From a checkpoint of a small image captioner.
Data: trained on rendered roads seen from a driver's seat, with toy cars, trees and houses, 145000 training examples, 19.8 epochs.
Rows from block 7 of the image encoder, named by matrix and row number. Rows with one number belong to one channel. Each number is 128 + 32 x the weight over its row's rms, rounded and kept within 0 to 255. All counts start at 0. Numbers have three digits each. After the name is the row's rms in percent of the matrix's.
# convs0: first 3x3 conv (encoder.blocks.7.convs.0.weight, 96x96x3x3), inputs 32-39, a 3x3 kernel for each
# convs1: second 3x3 conv (encoder.blocks.7.convs.1.weight, 96x96x3x3, transposed), outputs 32-39, a 3x3 kernel for each
convs0.49 100:125110135163135134182100143156120136162128155167158147139159060094150153055082094139145151144184174137183209132098090138146129151146166132127122065105145139129090105153140144116125149105136135157136149139098150131120
convs1.49 098:073113131091091127121133130096121131134116139123109130139110127104123141129114106096200175095198197098136141120137122107157158149124106171107118132104104091155133112068140133096123108147145127113123085075120079051077
convs0.50 094:085140114136126148161124119121112130156115145149145129125121131130119135099130140163087102154111118166147162113151125130141138102094157098160161070132159129141125134144080137159133096096150097073130100088118106112154
convs1.50 094:123139126113134132101135154163078080116077081123076136159134144121119127153143155109126116117110133128086140154143146141138112138127122142107147123068124128102126171100141101093154120131145113149136090134190135078131
convs0.51 101:168092111132103073142111098148140109130136109142089091069132139122171089152074142121129163144085055167111054179070092099152142090121141103123093074079137079104130149121114117093107123038106099089135165118107177135111
convs1.51 104:106105143113122143105108157115113172124111119106173131109107035136127124172185186127068055153118106129144143160186201146177194129124112112150111149168141140185197089092072093150129127132138102092052119129084174107112
convs0.52 102:188136069114128100107133100162209152115172139119081135160091119078148155127101076118060151110099190114134145107073131144172115141151113106081076131132099086137129103115102181132153088150121136124134150115072109178119
convs1.52 100:116150181098058128105149122093087177150193178141158130139133124119147155083069080147185175171219134118196073117113148113111077143155085101133116161153140125124137114131151186112136117114167148112142152059096128086097
convs0.53 099:144143121130103104129090099146138088121129133136098129086111154149135135132107136092098127137150138110135125108089121151106176121155144032110081120137083069162100116123151142123142110055188160158123157095111150089133
convs1.53 099:087117097069092115158131157075161102124151108101087130138130111200146124158139104147138148094134135121161171168169157126088131101052097127090135083137175131152156124088105109148165133166139142111036115104034131126123
convs0.54 101:073115146078116132109108135113153149095177138052143154095145162131095116093085101121178142006054150061088173118130166119125167141135137113074149103140118152121107113095101152068182080069171072078177072138171086174160
convs1.54 106:142120119110131151140087124112091096172101125154121104161136123143123125103105148144035004135078045121184212082113116112117114127143110173099139156115136125170103160107097124155125108170131109015054126051099157105099
convs0.55 101:149144114153173068120153131142076102149173130155108152124143130128127080087143084086153112100171140108128141165046112145092123128102128127031155096043101127078072141157145128071176106170168176111148137087118111108107
convs1.55 108:107166169056110155042119121098174133160153149106070096113186175132175183130144142116138124125152155130171174142122134101054060084051075139142095119127141064060121148132153147138174174165181138099125130105076125140118
convs0.56 101:122098074174151147154149084141123124151099135102073120071085120094159104074196072129120124147162140136127119127131134148149120127076130141067094116086100101125155100086146156097094106065136172062139149085128071101115
convs1.56 105:147101137153136115135138069140079112097105124145114164146209244136160190135165147133162116137135142123139112102115065090107090155153139162180167121140184126132162160073130124170213158157153090099053092114079126107130
convs0.57 101:146125130174092057189097067149126125150137079158137020108157099072099138170154186074144154118134159149101111186071088140114089116121153125081098094141152123116196145066097121098110079125107106130165117162098111122139
convs1.57 099:066155171101122180118111178062128142110135160090100150116176141094158134096142170122086109128143152131119154123145129143100159121135170142152086141132114110072096165150143123140130120118099079117150142108142158170138
convs0.58 103:115138118101098109077172170070035124104038138127174143097121165095140130132149113096116095118108087115093151202109118171091138152119170119179099115143116085132121080171182103135100134120094170166119139132171087092127
convs1.58 109:127105109105042097117064073118083157083115135099117067099137108178163120096155126093143128104132088142136136153122106116136141097120178098082184091084156136146189112058095128190193133158167149129156124147124131132115
convs0.59 100:086185122125143053097142103111155146084122131114115195131109138152109129118208048133113110149128136118144152142123090155160156149143136130082066123109056118070178208117112158078107089090111111070147096127104094116106
convs1.59 099:100054102148105116178141147106183091131102066202117095083016190139084142111161118117136128120123126080145103179084116151127137122139127112184068130162115142162085092123177125113089137080054144092136146100134136119062
convs0.60 100:167144136129093091102122151126133092126145111153163145098136072088128176140114071124128112076057110076099162155119136113078141155134167094077108108133164133104102092094100110039131085069116089170176114129104118105131
convs1.60 101:124172122098116084129089084098158123087121159110139138166131123103161146166141126135145136114118091096098111125134153063120085092132103127173078151112095116136184127060056149172189145169166114100147104130123095142085
convs0.61 099:133106080105107135125108162078147084116134138109108089106090148119136139128115099114147158131135152142146106107099109098155126159141151159088080095116115076144118152100110088127076107156146122134103087151109088127064
convs1.61 097:155156125157160176144143144135084127091172122116114092134126155132152160094167128089122138086118141105135133082119146129162135131103157126074101094118141107145112115134145135153154077101141125116096163151147161141104
convs0.62 097:159128131152122124119080118152132137153161167118139121134169136131240116045150114133063151108042132000000024167145145152097141108076141113125149111096098152168107155154104174114128148111137164160126086129116160163121
convs1.62 102:106058096129073108137068115096126167149201144164113128100163160124156154117150124158051042143000029136104091119107089082114092155076162124087129110123096113141106130071107172085071105109103124092109158138150171132140
convs0.63 099:133132134166113144164107082139127120137108089126155081107090104105191128147082126156165125134101071133053045143125135146090117137096078109143147183106093086163150110176152156133104145088102104075032127163188122118146
convs1.63 100:124110180167090112129118137119133152077089145141156149155143130109137175131124128110117088101061071100078108117129108082099068099107173155144152117149160139135119141117160132121123126154126140071119128154067058086115
convs0.64 100:137091140170088110161143035171137142185103145156125114135142124106152121122112161101131148079145163108146149112159125162155141177125158121087161117105129117157092136054079135117119168060141107059109117109078115105071
convs1.64 094:161158136098119137079096124151153070111136098090095148153130141121140134136138140088148181092142221114113137164140150152179170135118171112102104057094090110103110167121154080081148105084122162142101144151097153156129
convs0.65 104:149163141118125171136107146129160160112110151105158171048102170132152136090053184155100141150122141134167158152124143167154173155086162098094085085132116184162116141141116116173153070072187125099118135124139113140136
convs1.65 101:098052055153092068123164137158170094136142076137112163105069087109136127163200201115111119133140103174187144180126114143160087150159167149108180127152169184189158122075125172163137127115095074080144091057099126110078
convs0.66 099:126115161121107136104144147152130129157147168090132153139106095123114133139140129118136116103126126131132137132184107119070114058132115108071149136159083069052047121081115133115159145152122125142101119148140132124123
convs1.66 097:141178091136127081122135068140149162119088098101108153123135163105151171130118155156157169138127137127125120160153147121097135143126169139110092166146154143126152124147168157094095135103141137124122116171092137148134
convs0.67 096:140108165109074152117094147125151091129151100102194092101163139085181135144123135133107139069162152146191191168103141129116098091173126133105139122041133162165144134122063092075103119088162151160170120099054111116117
convs1.67 103:146110092161075099123107091143236224183212137194131124146125128118142167136132135115132149119159196129097109124137172110159183156122174116123122132116081130110098086120108138097090145151107175118134131120147139125165
convs0.68 098:163100103110123098138152120170119146132077148122122117143151078139113113076086101151029037183028014142117107127141165119106133151155182132118124097173129139126086105092087106062139129158139138064138188085069166103142
convs1.68 100:150133147162089118134100080119140135095133119071124103162136086135152131142120133103143125156091037132102049123152130105090060092050117136098111119107131113121118165118067149135116130128128115088152087134093134128127
convs0.69 100:144155112132080098123062157135108144141093202135136176132186171083172093087176084124161135118147135128114129143119105166140155125076154121091111095116100103129109073140192104146177109091165108166094134183098103140101
convs1.69 107:112087071114138093172157079143119056111172044113096101098153150104151171129138136149164128142158117151164169103131059120073106143133161135080102122120121153163135111116070153185183108120130142120067163145117160112108
convs0.70 103:106116166138175192149169093113128166140143124167143097151140166135062184135074132106108141118128181133124177113094130136122109105140079153115086100065085136101107150126145133149094120090050123116177155084146079106138
convs1.70 103:147165141160134180142127121079112114143099199126145140151203066111170105102088145121163121127157103090097125113118098115115147095154106119087164130102156140134110105130137065148157112138103125142132133095126128085076
convs0.71 101:135138124148148118135134111119140083132149071161119047121152145025099194064082071131077113085101158102136140148098087183149155089135152125147135118110122118082104064153136124137153156071012055133103102147078130087081
convs1.71 104:155176151126137130120137123086059138075120183123140138139095100147191169142134155102124144138132135103106108137150134104083046115093126078119172103151171139146113100161170182185135143187137097095155108094142093086105
convs0.72 104:071130165148165109095071081069121166126135173120103137104074128093136088108087097135155157105105129106137143165123157193146103150137099110148169127131145115083075135108109074097149144150157120156121164164127041121141
convs1.72 106:056090091120157158114109159101116102078063086099099121151122069087120113103139132099088120133143143118121105148125124115103153182180157109070085135101154107105135152155145123098092073116138163139136144150095147114086
convs0.73 103:082067083104096089099112055118128125152164094096151081131015079123128162115104154146154130136131116158138099080125083081108102114071087049106142207190148130131124129076134154056143120084082165207114153074132143167118
convs1.73 109:055139191116135173084121133082105153129177142109184212163100041090077119137023035102139112141123115124092113128090043111058111089119125141140132174205182065131139120123062140132124162139127143166170106120132180212153
convs0.74 101:151090126158095178124080075147098084151108102135093067092140108123163106172138158112093131091161157089166143136122125138129142100131127113114113094074130069109098111177117167087158162086175139137101143122099156118145
convs1.74 100:088115147122067147153110135114138149163159128165150153078111110086111126126125118105126161102162188136163125111102118112121065063028019120101101127162161083125136113113033115062088138143172164128081091100125110172129
convs0.75 100:103108163135119162148123121154134178170124148110180104141146105127162147094102035105181139117196161141146159130155130103140139127129159165146111113037124149142132157100108155113182145119155112094111141164082102094070
convs1.75 098:136138145101119139100091119138125099096146116160103107180152160152116125122089099090194167107144203117089156123111079124138118162154110168075080105110054132156133114138082088091065117102119128092163177123148168150116
convs0.76 099:146105094131103116115152084149149110153149104134111081109134141135129094112149156122091157111136170085124176114131093130096118160078134098069078088055145142135113105110171157129106124114142100139139098089144165093116
convs1.76 102:106130129102179128097091090091121154060107164101101138135155184095136114143174140118170172120141155142187136156160148149154080148108073185122077133121091128118134128095158078124164156167151116144051092127067132127149
convs0.77 099:139129142150154149162164183150121171120104203159080155160093080148138124089102139141126131132111126118129123179167147160138131186178142135084148127163155114145139113132118110127120114140159133143070135116136116086131
convs1.77 101:082136154109063163159137134097081120135103143084101122128141127144129166113067169154112134132126110153156113143169152124169196078109140167094111134067109109118172107108082113099107095142157062144145079132135112062124
convs0.78 103:127140139106124120091112085149080154154125116142113108031093148137054068191085110077110140121135089108141120174145134179162122175092117139099075138150091155129149057088079096168128122131146108057070100134137141108167
convs1.78 098:050105109041057077165080130049055085055104158114124151166108103074095078142124153095123129119093129162106123108118135150101099146124114116066138114106198073131142117090101153128117106170139105123144109106085151105118
convs0.79 099:154130121104081097155129082120124127126111182126159173153120085134154161135140129108124153124042135165121121064150125134139122133162154155015118108107093096158113124072103163035149165087163082151132103129146130085149
convs1.79 088:156211129120134124161237141152114163135123091140099113191148088162144119149145132132066110161137090136143128156168183152118135121174144100150154111129140117119096145152129129083114156118136123078047189154047134125111
convs0.80 099:140126090178173135150166105135136148141122105123117127108125140125119113102119127145192164144092093143128119139131137130118125143080108121080156114067120096156113109129122151101095145027087153106127128061067188107046
convs1.80 102:120063087154103127143101140088070078074059069102125135161122151118110102129171181134108059127152086175134148115060051084136108174155195096102166092123123058173151091087147078154142143128153085090036140122138196133133
convs0.81 099:078054102050107118006106119046103116155158154131161143213190107045061147085077097118134151118131144123122122145199108123153153159130140109121118125125127136154120161109125095143132124101111135131107176166060132114116
convs1.81 110:128162172103169162140145121077113068142125079152118094099024009107115095115100073150078097118119118105130133097096132116125122147162134112113130178135098090117124128156091111128074142137131112150155134142129177166114
convs0.82 102:132032110138055140142137182132116150144074133143105090084144142123137103181112091146113121128132074112159146170160131130164118142120148116091110115172158122114138127086128126118164128130130053128131120083127130119137
convs1.82 098:141144118120086093174110161154097107114147146152203194122062092144124075148167149097087139131117148124131113197173157160148130161163134150156087092087085096136126115130054159150127070120111127102123099080034109123070
convs0.83 098:153103152149133153158188116138149146149159139096172118107171135090154131132123141075000051061000016058000000112128139102135137158182137128091080111153145145168163153106106130055191140173169093057119104078099100062081
convs1.83 095:151142120151124093172122106116158176121189185137103099154157096134179165100121129109000100139006002107097086115164120121181150113117155183131112123077114178130164107127093139115120140148144098129124102119144172129121
convs0.84 101:115121125149134116136107123107134109105191188087134142094116085046045110137077106137172127128150148126125102099108139129107098172161097112073155144116168101096089179078087112131128106138123105160147135152096158118150
convs1.84 101:095132136195159156169176163111113111151107072100105105140117113161115126148092120134079097133104128091132124112179179126101147126113111105101111120115117131112112102149179139108133108107085097106111136185138144178145
convs0.85 098:087096143122113141154115080124166154096184174162094125110044142154144145121104099082155141153120137128148136215145136142162147169199146063105140121123131146051090115112076089126110112100142114103100123146139108087095
convs1.85 103:107100155084137138142153089138092085154142142115160154098084054156142115134123145111165132106115127138125125141148116156151099126101060134069025119154161118125183059096044103092103139142124098106098092135124164079071
convs0.86 098:170121072163090095129116052162146117138134136107107109109112139157153098141108129114136135126083076114083082111096105145129107147107102111074120153084117116196117108122117131104106157035180111127087121137140130143132
convs1.86 097:097155140153163119148150112148117149138127079136127175121148135121135111114167114173118074123083064141123134136121085082067059112135158134127178151145147120122124137158152117151163148113146137125055124127091148117128
convs0.87 099:135123143106111133114160149107119109146168139162143141177171068136145099102098137106066107132109111133093137095155120150112121146103105083107126145109164115167139127140147139112136125106132147230130103139189173098123
convs1.87 099:101137156131098148155107134111132098117135141123068086150122148170141178137136128150152141138144152135129125101135116147140177104104157133087089153128092119103151154098139170103093146131152230205071108143115069000076
convs0.88 096:200077086168074116143112089146126089170137089148151093098097104133169117143121150135160141153099035178059078116089096130163124135164124122090109156096077083175126091118090165095110141028130133079129102088135109131154
convs1.88 094:111081123137109116139099144084114185096101133111131117134147118139126157153112168132121081136086068137119162146131088094101092121097092133118199097166194104166158121068052112148115143139163102123054157155075114150163
convs0.89 101:160112124121101105137113139138128099123101096112086117123138137156098110124032106131082163164121120131143139114111128150112114115160101158134129121143105055147170172128093133152112109119165129113087149134132115137145
convs1.89 100:041050091103069135149111138065078173113082121101088093109053000093079070090173145125123135096117164107160179147126062120100090114074060105146238115201219069148099137119202106110130148112055127136109091123069153101080
convs0.90 097:115163140136123135139064087145166133130150140115092138090128117154158128038090121100137112165174163159162166133115137157138146183144147157117158069115130135178102105122134112075148091111123061068079094094074108124082
convs1.90 097:124124102099114100114103100180139136178140128138159127143135129139109099119126109099190169073168162131112133163109132140141112140136156134132158145112141139180110151116100142102150160141129129114114125097104151118115